config = dict(
    num_classes=4,
    experts_per_token=2,
    layers=6,
    beta1=0.9,
    epochs=23.1,
    final_lr_fraction=0,
)
Rows from block 3, named by matrix and row number. Rows with one number belong to one attention dimension. Each number is 128 + 32 x the weight over its row's rms, rounded and kept within 0 to 255. All counts start at 0. Numbers have three digits each. After the name is the row's rms in percent of the matrix's.
# v: attention query, key and value (stacked) (model.blocks.3.attn.qkv.weight, 768x256, the v third), inputs 128-255
# proj: attention output (model.blocks.3.attn.proj.weight, 256x256, transposed), outputs 128-255
v.11 086:145069097150099168096108136129183196143154132106113202166106165127123160148183161076079110119131148123142142141113082134127154098097111073128169148072188180114157141179080098097134135134102103116151125099112153154117143128175078138174122156079188098123145131103044131102119170121084172112130143136091139132152117128115152182120158165094105057132126153161117133142053106151153125151182
v.12 083:116105148135091103142127161157139119128139144122187158092144122096134098207111137128127182128152126118078142132116090105103188154097118137098118110091171228104169149120093186128171185122105082162089164184118116173126118082126066099173184149131099073142093138123094110166082086164150154129117093168077089131119093170083139117070108152146084159184147120125112082151179147138160172086081
v.13 113:130091101072140184136126160079112167141101169104085086100081142186070172157145186081106107115074086141135087098060074192215160114151163132148134105085132097145103112186156091127123115094097143106125139133119126125097188151115102097119110120115217084122097090111160104186113117127096131100156178157095090149153115175054146138188112118141101155128165129154116147070084157158123152080178
v.14 107:144117134184081151131083090074159094112190117071152163134160160102176100136097109110115117122114179086158165099128166118127140096132065138197142076111102198109170134115165129139102110117133152152106089097089079126144102078161119107102106147196105122164136109127087176094106142106129091139085151122152098129103121139179174143078157150138116078144157166107173128128105122143117104181079
v.15 134:162136135074146138089163113101153179117119135158091118170098124179105134124194178097069121166110109142084104106134093144176135147174153143064111120098143086107104128160150136082142132078103109101151170169173187144153142162114063150153130141072131112079105114174161111174161138100127181082164152128092094140128162123123109132198112135149088157070148116177117156078141149162124200074201
v.16 081:137087132097142099160174072175104128129069112137156073119134072174154142129156159093114185197081093197168064105111067150144159157125142126088152156142130118154072076130105098066170135115108149113168125147202173101141095151112063139108154088099181118105098103179176120147164143133108143112101166178132123100175130113112142147123096142160123167084085139130149162124183149154070127126164
v.17 093:167139116156183125117143154148107089139134091185150137081147084105132111120081078169101162099196175135068092160154127146152168104087118167134104166154149087087107150084145141147133163217173120184141169164111142105158123081146179180117140143137107128147104179148134157116162111079127125142118040130087148074115145105133080084115102136151080139165105146055140148133185148123118073164119
v.18 087:124109145160145107074121158160101136086181139083163094155176094070087153083079106158161141106152154138125144104098138136064107082101087088106150120167103064124132137145112164180139147153108142081108131068146127094157177128134200161089158096160161149104115103119092170071158154107174138176159125134182149098137140132153163070158130081091150162137081138149120133110099083080179124159081
v.19 078:070089106081145101121111138087090155091131148135166106092089182193098098109115196162121087133125083119192093193076124119101098129169113099175121128138092112140140084158135125119116130153182097146148073154145085149072161162107132070137113112143139129093122148149152149138119138169120167104138113112120154199131106077074134074107154129111145107113136172132150119135132110104116145123167
v.20 084:169100123136130064109139150122129146105100132160112156162139129079103130158111103145175159134138186128146185105143109133142174134099145122086123172137109109083146168116102099130095131178149116199170179115125172163132088140163102149187125142136074080172141120156120147155147148115140157153119115124162076093086131167146167149138149165118151142199053150051154091179148185154109120121103
v.21 100:133095098164097145128113061109101163114121110102113141146152198144133072104122168171116103134109103093124142150061152047094108131131129074156175104127099119115175125183146086157082073129144132103056145092119129140116162134136143093096121072109119152189134120085117092129126158089078091121172119165166126165196128118162137101108173130100167118121171180168158125162068138163170119131137
v.22 077:110148167118106095090141146122155105183168146131106111107119081122134092161103109137150165130120105086123150095174137107104141114089097093103158116087150101164162133132062140127092139133138128155111092120081145153083096117114077162170096184137173149165077166088073155086128128154103158167153152076093109141112077098090132137118163089157106107152166138128159150171078095144169117105092
v.23 086:136184153124105153164117144159114181126132155134138166155101125095177135192154121101156153165150169159096065120081155115079206106106178140072086150106124140132094068143087096143145133172146079088122156188109137124152151128124098174153159153138081117158164149157160138149120104084149175143120111094075165125141160134145092134132110157171067146098101074116139129110156175103175106094181
v.24 086:091112094140138157104127173133160160140081155106066093193165137127091142140123115125107106145050086176118122117062063113135162141112150152092118124114164178136103188156165125085167072109085117114103112163115170132106145143116150121161069121124160131077110110118169130119138115144114171065115152142127120132145159157074149111129153169127078102117132091118081175082173152124163192163097
v.25 092:096132100124108152169137080064076132186129153079133135163085193135100107131129136092123078095125118140182174119078117083154063134149129071128188109139148164159166085164150137108092072114119201105134137139107132139074163097145095064129085080133158122190183113127122135079089135148109122171126166161132092158182083130176206120130146092130134154152171122191115160134105144107089088189099
v.26 093:139182107155158065164117180144146134109108091106186081152190073065089138150105132113175142115141163123093109086165143121107142097154111227127089132129098142122136148128138126133109129202162106105151074096128153104107071098121189139087116141145097131104100192148102117084124113146165135164120101093169132128089152100189135113113161094096155123181096139118144079153197090131162125119151
v.27 096:134050117109130156121108091094100142084127158090099141199139178125057166155135203125089133145041147157209108147094083127168132165188156092176173099129143170186177134143136047118071102097110169055105121127109144145074128113063151098140095067124142159138097118165087135174146161144073115119127185106155085122144124115153122129182113086083111086127151103179126132164076122109092139169157
v.28 089:136124137099071146120135130115151177140095104092111089148070163180064116162118136098087112160056152114110145155138079116142142156121107141158198110071149110122172173152136088123118120061111119103158100122121127138109113160114087129095144115138208147088148089151204130155148110132101145090142147082082068120140092162091160129158100125156136071137121071148139185090156101165093183115162
v.29 075:137125125144184067171120111151103119096139170117129157193179116151151123137161126134136135104119145087082167105153114084111055132131135036155084173214100077094162129140142097147180076149156139169116120137105120091105154170148153140106078109118113189152121143147158183131094159149137089158119092104183122115115088132166156133097161167131185188126129127148135129086195179094173174102099
v.30 092:134168082096084101145114150112120124107076097142157060086124148164072196151172098134120134161127133126092079111089088145135192124142151208085154150126100085090077062184086112125125109113122096141124097148143159152155117143114058149111142152142142148116123067162209139150140075147109115095178142086110117117111150133134089128131072121053131152119180108101138156083112071152074109096114
v.31 080:173194140081118149129131183166167163147078105162189093154091096146164137085155140133173160130166084129095126104102110152131166159169119093136111157150138111128138102165154185129162091172072121166117143170146121149162148159134095210131103163107100091083159194194154156161183134092124108064117085125104155134137144089162115125166135128162144166089056093097118139119181107130117152155110
v.32 101:135074110148095185142138059114114131084115108114037118158094186165093097061141156145100075127057088166135114211127108114133110090149153043120152087118129172087142177167150072133078088090139130106106155133123135086090142135114102090151079054113171098114150121130086147124107146124077125143156182115132144197116121157082149123103114132089135122075128125158153172111119121188139130143120
v.33 097:100124125130079176162085096077123132123116160132135129109190151111151133118081139108095111096127099102144185115148164080111072097106110076197188087090110118132117128088152149177090107111130168076083101103129065134108099147155109101095136059153106110193131102110103128156106135123137100121108166152151159127143128093128151096101115123116139115121128139168165059133111125098119099194079
v.34 083:100127111103145142068168161137179087095119098176177116178146129156137130047094143118090065178101136112157169116136106097063059092133186104200146164183114166112106097119091086154114087086126100126167145104180092109099172144159139125146143155161124135120148166118070137076135104135116128125127119141116162122114087148118159135149149089150171093150127173059149121155146185135131134160097
v.35 106:097187141147133153114138139166163129155140143154128155149221136118165134203139073093120182061136158121169146083157176057116133131150135147092066172104131146155101191108168196137157136113098144152124129151132106105140086098169154149147114165091041197116159163122088117139075170110177138162131105153178119106104147109189137156119112119145103115099090142144139066079136136133148128173130
v.36 086:099070163141156166167151100099121136136111110159113143145136112143091084144119124114103084170098131091108135123156151096124180167089152143149133118153125162071124142091166063140126121197170114130133164140088113132074136082123109135076129079173129160169126113156097085092104079135053120162108142089117133147133155090104080151148099096158168085119083189087128161183091150151086071169123
v.37 096:122144134127200086104161102154154089100096115160122112150092067139145107167104090184160175165169166143101105075175098172138171128179170154129110207170136109116120126116101132126153157134104087161192180134154142185120112105119140161136170158098113133082109150188171152115104109134118158082119141145101138120082109141131092187142114160169128182120106089060144081100169190165123143147173
v.38 099:140101112124113165107120131129131166079104142140125130107092135163096161154202165132090112103132100199158089140104131175145119151173153093092101157101177090122133099173115102078119166129093128099119127115166151131154103150116062110181102176062163129074102155135175099133095165135152121131143138142112123132162134151112096169154098104135100135091187091183083121071148112131106129117145
v.39 092:172155139149142071103181116172156093086125151174141166105170083085186145135093128124135186071193150118129111093146118091118153137116106190123118136113155159103146119143135118148171149196123135152184115118108173160112120167132089171146186170126053077119114162093135157146117126144151166163079079122119140142136137141121155130144145133136145177131139151148153052129143186148092165078114
v.40 088:141191184122137107180094151112139176152134134143162052086137133123110133109112101129107119100118162156054150099134136189158145107138097138057145145115142117116156081164077105091136168187100145191131089169078107140138114149120067100146184173131095144140083169071144165112157124133138126088067128163165063056112089155112094121122156118095099121142077116100177145152136120110077109088136
v.41 106:146160128178145072189140188163114063140124119151154095133159074069105102166053061128139183129136172106115168071151130116114140149114062153123108183135079076145105111088085150122166129188150151130110118142121110137132083103127131161102147179166051136116128180070117138136088092162186140126108099159141129084112106115143104094104157131125117177155077117058190111171153082084108132162101
v.42 099:093180103115149126088109157117159119121074143146084155103080122103116170179174141092110131083150173169096071143149078170079161123134126169116095099120133069171089083139123128096123127130086122122131180142133158158171149180094106108114127151086151107109105140092167074132158110114114143125183166134092168150117122185086109154137099174180089104097124102143112102080142200140138195126178
v.43 077:054151112107172169129148139087098071109108144147100190142160073092154124115077092131169131150120102186048085082119084082071174112119161094179103172090105161143084133099065128136123066138116066095164117123142166143087133112150179154145071118171148113138177143111150100106140140102087191134172093125085114150136167093105129143174139143119152117126157187123182173069145106130152103122163
v.44 084:088132104153137070092103186183098161146113148100112110123114063103167124068141127093092130155129101123122159112120156151116116091125089104167153151109088092073153117147048122111151155167158075178095098185166109165116100137172110167072106112151092115167143101158141104091164096122093111144104096103116139144133131125103079156089091081108141138145149164109112180104121156110146131156085
v.45 076:151130102130086133155110124157114116128118120145100134101164122095122157058157101143180128122158059163133184197132180113129099074174082123115102088151085179113146111086087119141120093149121118170078136145127138124119161102096169149135153060135126179093173094085080075123130152151091131178160121104158100110129167088108106130166154183118128132091126185058190147067092127083158166153163
v.46 082:125052096115105106142092078156100148163159141129102126119095119122125105194082159135086126123128156094183098122140091106165120155094143177112156126142178114106131176160218131118148122126140196097107167112081075153129082103141087135111085145165141160114170129178174154092059140208178153099113149123151095101092101154110101193159134166087101151086111140211126071094103099184147126117145
v.47 083:071087068107096180118116126140080089103116148100101095150086181178092124090100158125162134100130122125163171117090147082156166151179149092127172092106096115150124117088119052176095166123149160135137161091165131103144110188092158084078121091116149102081113103153101137161089120096079142152127150105144124157160153092106172118089120140107142089098145186170099112098154061100114130147106
v.48 088:120131114129146094158096134154155130141115117168140108079122093109094146208154062093184175120193119149156149111145139064158087183145100188077143151125142115130087127156200145096118168144086140170090088136137143166135128112095113114163147180119066139083114164154163167162117134175171141149144118110124187158123099119104102146145092131171145114110096053121151115122083148103098101135086
v.49 102:164158098161151167141089111127121100098163136073144151155176111110170100125156148167108107155156131079106176169171146118102075108122098079192114109123120132126147112082104157154111131134160167135122075135117114126126103083179124137086114100178108124170129105059103122132125144150126137142087108103120157086151091080187136112104158153137151139164143164107166115122116126131180118186091
v.50 100:114202178116129075139086159200088129152149107141155073078122084105119116150111086114120143117177185103133159070114110139170118167143101176108130178203083104157090095111109143096148157190110125187150156118158107120131115140161153163099144180116106153126134143137182139142147062187170129136109070174165151116107140109152134134136100115169125192145087069109121147179171129123088099173144
v.51 080:151100146104113141134139123152072070088117107146155162119144160158150153101155103123178138129145137133103111088101173138134151103085107103131147105106121155084098056087101107111099133206153065171114150097143168160122117158115167134144153102196155120151157146146140115084113071123085116154095067115089133144048125136121163119141140119072145127147129150084138102164155115142144141127155
v.52 099:092142103115127132150106158116108122174111130153087103068046132191100130116113142093128108140118134193079113124070110128178146110145167132093113135143113044152130090175129088102144100116088109133112106138173177137108113175107133183139114128105225058117111119107219128098138068134167170131163164111091114114159144137078095098184079099091080168153171136125119207097110136181114141092182
v.53 110:135078057098077176084120094068155152086145150118102175119150169177120155104163209097077122134055105159176118175091139139095113128111146102141190098068159166113120119157150126119118119093167149101121135128146095109101193136140125099125114098096131125101165086141096090165125143108123148142149190128100108150169124127113108101126157109110131109083140124204093103115058107158193152147127
v.54 093:160092103085075151177129099158090131096148125126137115157121119164128179121086170105099123138151077137082133151135100135123127151120156126092167139108077102141165055089140107106063139107202150119125150154078108117131188098151157095112106131135172091146106145103173165083102148144151100116117144150120105138119117130147093096106132121083166110147144169143153183126105103086080065169138
v.55 095:122136078087099122090077136059127178105163160075095066107067140179091119092177132088170140155092123116139141164098157187182108111126089078160132087100114138193109127131118105127101107064139152100098081116161121124110144130100093100130099069115203103099106124147149092077152121142089079134173153082141136104164155149158122075135171080097145122079175156109122211124106130109119138125159
v.56 087:128191152069124110127156172163185122105134149185157095092072090100096121065137133071172143094134117155109093153104098143111112177090170077053116178204101081136146099105137177096142145157134145134109117149106149156095070124112155153142149111101169120107120154152152107093143124103103148141115155132116200126099120147106154092111107165134099153122154136116073171147133127139090154150135
v.57 093:083131084074170095105128198130114163153141166098126100163058120176098129153167152116118162140105150124116075114065115161119167115105153187073098115135111018140121070123141118166157093132125130150143104139174105189149137192123189140112109143148192159062092128155211089120095154113104144114183159133158131170151143100085128107150155138105142143122113136108070171141119099102077116149174
v.58 092:074112089083100159174173092107149127091113095147158075168079167183052124094107182139123128123119126198127081130094124151170169158066120117127137074102133144106137086107123150082085155059138094117104102139106100124133119142134121124110126096115142127149082066151148115136100115138071145136156110070129065100110133134128107129192164122115117108096161079203087175079076073130100157111145
v.59 134:124121161180114121137090145138147089108165130098118163108216103075126102112113099117142120106134123062132155159135199045077091110084059119140143129107108147098133157068142156145136090121178165109104149122114065074111115104152146117100138130166099167154142123119061167131102184148114111161111075094141137106134073092169126099073119126145168135140111175067179059151111109124177103141121
v.60 094:093151138197183064198150163177155084155127070157163088068104089115101094172127096171141147071180128071115126074166170120102161135158083165108133159130147156140121133121145192148170179139094138163160165091084113095116029137105114138097175125152111123096083145119184142156074132106182132125103086139188150097044138079173147121087121115120131161177109131135187106164178160156117120172093
v.61 131:141150162201145135151074137151116096120149129112163138100139095112132134108093094140160119094160148112129182150142185102099087111093078114163141106170110152143173106107131146160144116128142118123148112108060076080111142072135142144116129099183083165191134148120068140102110128151113086173083058098131137055087074102190150121084161084101154142134110167090170108176154123067157100163072
v.62 080:116201113133144087064149186136164117155134100144187109151141073158203120160164135151132071187101124131131149075121153101066162163119172075140058161152074171120120110160046163122160071095145135123108101118105154106099117106145121101128160085160089102116165167160095087076119121084109184152135111080136170079165152118120067145173159103145099166121153164049166172098121182099157125113141
proj.11 095:159108069139164078158127098133119061138130116130153107145101101125149096186085076110123085116129107141071168098092164085131129085157102147094096091160127104100073097105126177177118059119167141109147150088162098148133109147123172092149064138125180110144072155113157105136119158187128085160094181155114154071112176065147156111064162122102135127110140138100160086123124083149119155158163
proj.12 090:146129141158133158090114113150149227118161152094125144069139170134149128157128124130133134111132115082182119100126089156105065237136107198112133112100122124138112121146162151136082132117114116131110160147124120122126115086071102134142146100106105203151167118129058184121162125158190154050111124148125095167089068183113153106136159117171120118122117120150168155078121137137197140105101
proj.13 114:126168151163121137074096096128091175120156121143115158099138162123137104123195135240124113157110158125141119116132128122000121218099113184151112135131121108186150165105144116117140134145111126131121083174134146144099154121096116165103158137085119160149125113113155159051159097110142134198090107070119184122144108101121087075142179080130122129111145101131191122105143108104163093154063
proj.14 094:144099132165118112135060126125134136122131112109100135143094123091123128132100131023152097117061070129169160125119131129181073119131138125068095149152112076142113151171144173164110073130187164166126168125122098128099133117117132099117103114096144168169133127103146170109134176175122094146071137144121091111112154102158188156116202099157140122080152128120166098139109103169192128189118
proj.15 104:098155139107096125111175124113112102107112141142142123110132121158098119095170144226131139148165178137123103155152105176093155125144129119195162152124145121122159118124128100095139203163073102081129073132126195137131141087119101159105166143122117123091153120152115129132121078073136131145163102090144193127168135114110066078127053120090141136153102087140085153129110165124061095118129
proj.16 098:112186171127143165079131147112093149117152136109148155116142152149101138083175152150137130143165170118150111148143102152179131139151117152231118173086151106174202144072151090101096193146082119093110087155116158134136157090100088129092156165149087096091172109142082143169137092084152132070162108124102143132141102138130075096153088139120121130152150103140103118145130185102090100109124
proj.17 091:113156114146134176136121126100159192122156161095135121102166181164134145113120111044141105121094092145206177137134063130199055157117139164175128131109127099135165141140136150100115127064061141109095143118120100100101131111115135112113160122111128162132167109140068111187100122174158138067099127140148077153127123199096168126153126192195124113130133171120086153099099180100156117120132
proj.18 109:118122079080117124175146107133140063155083122155149053167121071131154143111071127053097120116146093125059141137134161099162159064096174075108149120145126121102112084107078122158178117137186139124127133097135125151135140151194118151129090135182131075082104137143163069162103109119078088136112122138136150088115172115166088134085147139071113140149151136083081099147097125133075133151146
proj.19 079:153177101117134110097148139163104025164109132131109112151091096073180136099071102091131169106168163113115160118102138104162175074101134065113107133124091113143120136080079168162134138121192177127145092091133105112135110142175180161113122153179156097095090099170128091125101127187115090173150093150125142112169171080194139098104160109117167164116134133142072117178153082136042123146123
proj.20 085:083137140134111167139100150107127218165151165103122124082180174151151126065170135103140134157125075089200147184170107149176078166111103138182151163076128130132184163189171138069135145116083115123066135154121105113149160100112074112099155133118105155143139110125042156104129106106142155093117085122111089154135097142091145114128114137164091099107109152106113146083153139112166078133107
proj.21 101:166108098108129099135148091146138087127085097157114106138135114092156138186099085147116131153132116151041100104109195127060137115095118125050135075132090158104083090131074141143170122110174151178169131116138121156100145199169131135148122123150170108116085150087212109076124126172089121178104163119118120108098156095114112137098185099108115127103128146133136125138116101156125145142174
proj.22 088:131104098144130098179112133125127068126110096123112077143120122119126148114086131047118098147123091146106168115088148115205138071107138128080110141122073095133081100128109169177125060097223158169131194088127072131134108153141130105172054142132160113132084156146127106147130172155137119143098141158171122122096137121148173159077212087114139141113142123095149090162085121163133149167142
proj.23 085:092157158108134114129038162128130157164171088121106181112139148162086101094122149050128137147107130090199139147149119137200052180141078164121110100095141032172189158120170105119114110160120154136125141149145136124098140099078069119112123125120116177151156125135104156119174086119144165095094107155108098103145117173130160119119145100178153093167142122124174129132134101130188109134107
proj.24 085:190126120120163124132220138144097077136104129168130110129093082154150131119145140206145102129173188130074087118136177157060156056138150070165165138146119143091119096110099122142095152140117073117147107083148127133187085182138150122156130171182151027090114144135144106143100147115133132154189110117149148117159140108115074151122050137087131128170104135159075153133120102143048128079155
proj.25 100:185105106148120101103126102153126097106115118132124110143085092101160118163124092191108126111102139119102146107119137134005116079120114113066121109152123159104050095119129159146126083155199090151156145116157109134152107185139194130165107138121142140155087123066189134100122187183128109210098143140150114116100134076122154172102144120099141133095128102137150103141135073173167128108158
proj.26 108:194129118128141158197157152124180067137142152096166110141105119132155162116067107058118117119127132176108127158108120138241143107125121070131127121133127162055120098149099152159135119090125107155120149062114131107126087130193154086183119121177129083078154124105099075195098155145113115085137136201149072118131155175145176210129099193100109113186097149099046141137086121109132158118156
proj.27 084:227098133163137090115169138133095068124108110108126081168125095117168091164126147231117121100112152172055121133146171122057175075103130089079127154144099164097108084094121135157144158130169071151172126120153142141156109167145165115154112173116122037111124132071181087092086167139112096127149120133127154174128154083109088158093092151110128117146109144123074129124147106141110123093156
proj.28 104:127158156126146114090128118094078163109139133133100145073131160138118105124166177255126147167172145078149107126157104117035162174167129139126152125134151106173161121136134088071133163167115135073076112172175189144125173106069147158087180133089110130141135106146155149090161068085125133174109118069104183150126098078102076067146119112134126164091149130158161141131164160143120080140108
proj.29 081:139084074143143152117162117123145093102128116113144120173094075122145152183107098157124129080155143114086123098094130113100166043136139130101106103167110199111093096089111129176100131120156083144191146068128082125120090158144204116195093121127162099108126178102127085135103192207100137137186129161145084134153132100126118147123077139107114134136121074162122113146119113132105167141166
proj.30 092:074198181091137115074118137104094146146112145167105189140119136147118085073183139109118140129172139105216102159137088131188127161127145120193120131124186105186220154085139119100143208127069156124146076167131161117138164073111092178074175109140118098115147136188100168143123049078116137116162126143123172113148126145138101116163129108146124144144096133122118118146147147076125085137106
proj.31 093:065125153159117147091070111101131126139141128102120128134116137145104096070149126073119108150115137116211179143155073142155078136162143156195092156099109052175176171123151111078146121146105193087083133145117112121060133111106090133117080142111085163150108082177053184141154102095122154145088098076111153119160089101160131091138188099100137153117135111132153102141156142104145101170060
proj.32 100:125113110111106107108137077141100086120102098160157132157123100103125123126138118192084134162130131113056129093121165126055184101108130103076136097167137156176114119098083128138200137160172148142140135085149131127138142178165155163106158145132140135103062138117222147096143122106099090215132113089105169109126170069180113101113199075094150162065161173117127087128107098141072119148166
proj.33 104:193100105111151130104148127133144153070109186101144123101136136138135159175131109254135130153113122158081086109111136126012154159118126109101138095129113184066068122159109121108118087128130061166138110135109164159160127135125148119169140137099150118130131142062175123100133164185134111176128151098110131156104126145074080127143078172162082109105130138168111189111143109140142154057188
proj.34 092:138086095123118115153108097135151113134118112129145098156109097144156124154079086018139147122086068125078165107107170101202105087131119162068120112134070138137102129154091166206146086108201178158140178074143104088134112134170158106187068124137172123167095115113160111140145151169089092124069133160123090118120174101134167133077197120125146105137132148118141106134104116159152172163150
proj.35 099:185108153128142100166173143106161077117140162093174127179131072103135152105112126094129148109182164153076096145101118139167172054133110069134150126127139145077098127108078112118098137129107077136179105099132109116149095141161162096178132124183134044089124129114115083172110198150147113061157165152135088145137124188105117142110020172129120088148106161136068159164123133153115140066174
proj.36 121:147143137145137144073121130130122211097129192130102105055171185125161120160112145186164162113142082101118161122183128096082095198143132164134154140124158137116144142164151129135079132090075123111074127135146122110117157114109148145139169122080129139185179100097097162118098113196152123084105089121109099194142113143063124113129120161192115128113113127129128155100128137071192123086153
proj.37 093:074194121137131158155121149142117124155150116167113116087124123146110115094120151033115121152188147116195111133133122135246130133100138126203105121089161112176202152101091111125114141104076170078094102149106123126115142117162082147099155151147084111084139094191064122172134094104097153086166112157099118112134143140169120130178119131108147147160102135091092130114150170108070103126115
proj.38 105:074202182131087104064110145090101126124130119159098167128117145156113081112205175155091116118186177103165108134180116135117139149151114124204121153107139083162185138105159110069121186177093156077128065159112133161130154101087060148053154144111095133136136121149087144125136058057135137133154118101108185114156120117131099080123078106132136125142102128145162107125156144084098095107054
proj.39 097:079163184140114161140082158107122196162147127106131159122165156130096158098146151034117135131130117110209158153113088150216106153130127121173120165090160098167191174143127166119137143089076155122124138128086111081141145086107104130078150135153115174130171090193048157193129124113147170037136138160128124106121098189105131151175137131178107089142097115101116158107156154122154106130117
proj.40 084:103103134163106146118062123130141167159124118123140137113128161148126156077123141087132080140115099111225153132103087160193074156136143186141126145101100045139152169133155126125106105111120183090087147186125106124088141076078122090086087105065125176173115077162102194123167122113144139102075163111136129120137091138139176103134194077136149125116158142105185094155151121152154091179111
proj.41 099:155096135188139207112089133117182190102173155087146141139138150134132138129116114067123108119115115140184129131125121146169105141106110134143082144123111164110117129153142140110080124090076139125162131154109091095106137091117148083170137096106116147124145094122063125208097179193138174030135166133143050150140069205105144180154103183175098065165143112115114152120122132133209153116101
proj.42 109:100169126109107083186173176120092042148129093128124103148084077142122139077110130058109131149193157135109148108071167126255154046116155072153140152125112099101166127087078122159136142132122150123159087092112122132119092115179092129109101138196156111088088148168125134170099139116106101121148132159174115051161146116162119116119113126110151140168126144126057111141114155135044138170127
proj.43 100:112098106155105157103082105187136141115152132165123113153124132092116155105124124079157137108128101109187175104140102106167045109080123178119120122141124121143134160146159170182098136066161176173145166151091065066067105126165161111152087096131107176168132124155122170140123154202135152161102149156155067116142095111130176142100184100176152126065176106105161110188115120155166139145123
proj.44 099:128111061144162145178113140148177113129113134143157109117107111085116142157057104000163105109115115144101167092089136099207094093123119139080127144157112134118115146151123159193098051087171175141132128092158100087117139142140149105177050106138166098122110150130124091151092149158145102116127147199151067111125173162147217153101153152169147102126121149120130131107117110133110181142136
proj.45 079:135037133132135123159084139137173100138154133112164092178122088121114107157085080018110113135086134146112169100091119108133095102138122173089095123109106104107072073155156146177127070154177106157117156113146090126120059120134128091185113127108149132154062141109176138128153153171110109110073180151179085142106141130123207158109177099116121080147092112127146099112133100134162138135105
proj.46 103:134167147074095116127154143098098143137140175110122122097175146154140142103175159241109157152144164120107099162130112151063195176133169091138145106095154134149144119127107092076131184159079130123112105129133190167150163128103098123105167143142130088100141122131137114122112111073124119110197123103103160180121099175076045114152067111100106161117121130125093153114138148137081123094159
proj.47 086:135164154110127116094137118122107200135132139134084181070131186104114155124167138214136118137158143117156078162176117107049139193113116139159128130102165153152153133129137114093125175155081129122111080185124174122121144093088086163093189132125095137138153081153115155091139094096141142147161119131118162131173073107110056123149098133170150172112126113119105130118143153100144078092097
proj.48 100:078197196134106120107118138122119123163147136114123161127126183176112162050174166123114120135183165125203125165120141164193149178141136085178095135096151114177193181108124111116132199114071137087148095155098139142133138077101114153068198137160098130098145130186080138153134111089153133089137141168144118107141093159134106107161082128150110145137102142118097084127154161130109073138131
proj.49 092:181068101147160132150122128140168150120110117111145127160106114132140096151055105033119125131100092158127167101083133137138089121143107142068085127142085140099050144166158129151108051130160100151140159094103101086104134127110150105198089093129139130184123124093153083142151184205123130114111147153126105122096117168128173154088189156175148062157116119146159141115114089133170161161106
proj.50 081:089145162166138167096135156129136189114154140108129170085113173132150141095186127166082158099131125084217132165152114151141099188137122124181099146083163134161155182139129100098096140096078149087095108125103129145138144090139135121097156123096110142131173128153069135120106110120137151117132081165110098119144087155085143095163086178168128117122117139146099161142197125086155106093105
proj.51 103:116128128149127166130070096122152174152137136106133170088142165131166118135098118032166132123109039118193184130137062144184057132124141153153111127134124123134161163128183153117102126083117134115106147126108061072044175072106098138129141103108113135142165109140051159136112127159158148078121141154130092142120120139110193120110194131188152112134113135091135144102099121108193106119115
proj.52 111:100161165080093094093147113113062130131113122150088137127135162150116135098196177190088141148155169111151094123142157163081160163098144139130125117129132120178189112125105095109167197143116177108134114182146178149125162144129069139058157149108112147098118149175143155094132068068129120189125070102144189134110139089113065088139145095107101146093145085110157101119155138124072085145095
proj.53 091:195115135085109067170173113101131063130125131115121126189141110114131117197162117194148133148114135156019107106139147126073198049125152115083150118123132153092079097166097131161115149140180090135148138103173119171179093142170130151170124120159126085100072172089216077078121131121135108159134155104127170129095166153139064149121110118076099113145118125119098125106098102136099136139189
proj.54 102:140121119114132151079113095102135212123146139126114150108151191148108121145191135214119112147116119128152111116157110139000085186151127172151149102115121121117126126158178104069125162172104137122072111187162136168126142128083126137117178144083126150153133120099133102081174108112140145166110097052136161189135092122082125096117126089162097124088115131143182156071143101108203146118110
proj.55 129:117113114131099096091120080161102131112117103182092117175092092114150130109132119179064144131091103108139143106126156129036144139119142141136088119188143130150095129117157133130160139142154180188161120154154123168132130148149142126116085126100124145151080154128173147103136112097109104225070105093147172119139152043158123111125145093108147155099176063143149061135150057115142126161097
proj.56 092:036165125143081153111077103137109147135127108146105140086102158131108149071133125092070122140140113127226149124143116148181117169131134153155105114109138102216173179121136151088157169114086202125113126133117104118089146113124085138090150105133114216145150101194096188123146103113135118120122064112117136098152092131168165092160171134115139155127138141107162074138150140105146088139097
proj.57 094:117160181129104127085166146098103187137143110129075169129162150167126140084193168220078140123131153086154128145186109146073156175116127147161127147119135165174198153154119113079151172149067128113118117172121169146152136106134097152081196128105117149140133119169118147084156055064119151157140070129133148147116127116101080117168086111117123128118128131115131146135127156096139119108097
proj.58 095:108149130109129099108117131140121153146138120137098162115176161143115102106186125216145104171185164080145105133154079133084153156176150148165163145110153120148151119130116107099120186147070092098111071178178189152133157081083099162093189157122059122116132104147152133115120055059142128115126123130087190171154145141123110096108074123116157147118114155111140115138178152096112088129110
proj.59 093:160071134150138146141133121105177141099147139070121160125096155115122167181089135023137149103096066111137174111088097111162084147101116148081125123112116148118065131142130169160126078106155156156129191124118091123103130102143155108190131081122124128212127123104160134141133151158155142075106187158139074162092096175118193158096212145176138075123169140108159143107137131136173123136163
proj.60 093:067188149129138150076138098136111191150115127149123142104147150131151171074148146106121149127132137130227097159148134124194101159104159112216107168058169098163206176090129123105110159114099158120101109131103159081108135120142106131082170094136082121091188107181031146174116114090137136112167091169114116141163094156127103141186077148137142144139132144121099108168124142077130124088130
proj.61 105:161093130155137167155103124153168176136123160102143138129135121136148148168083119018120110088058082130130157139115108120182088108111095137114099115101122147114073127177155177152103047100180127171131187135119062103099103145182170110172144120124126148164144112082122118126127188163157126083110156158133066117113102140137214167113175177189115076152144132126138143124128112145192150154153
proj.62 087:091082100136123107183111150110187133138109090148111126165084117112069108113084116002137163126101093141129129117134111137225090095128153136059129095098130088109070111132159148157143072091178126108095168143136098103124099130146109090182086120130125084170111150104133095147159148130106120090075158140125120129109168162110223174095183116100160088150146153094113115112135109148133115148132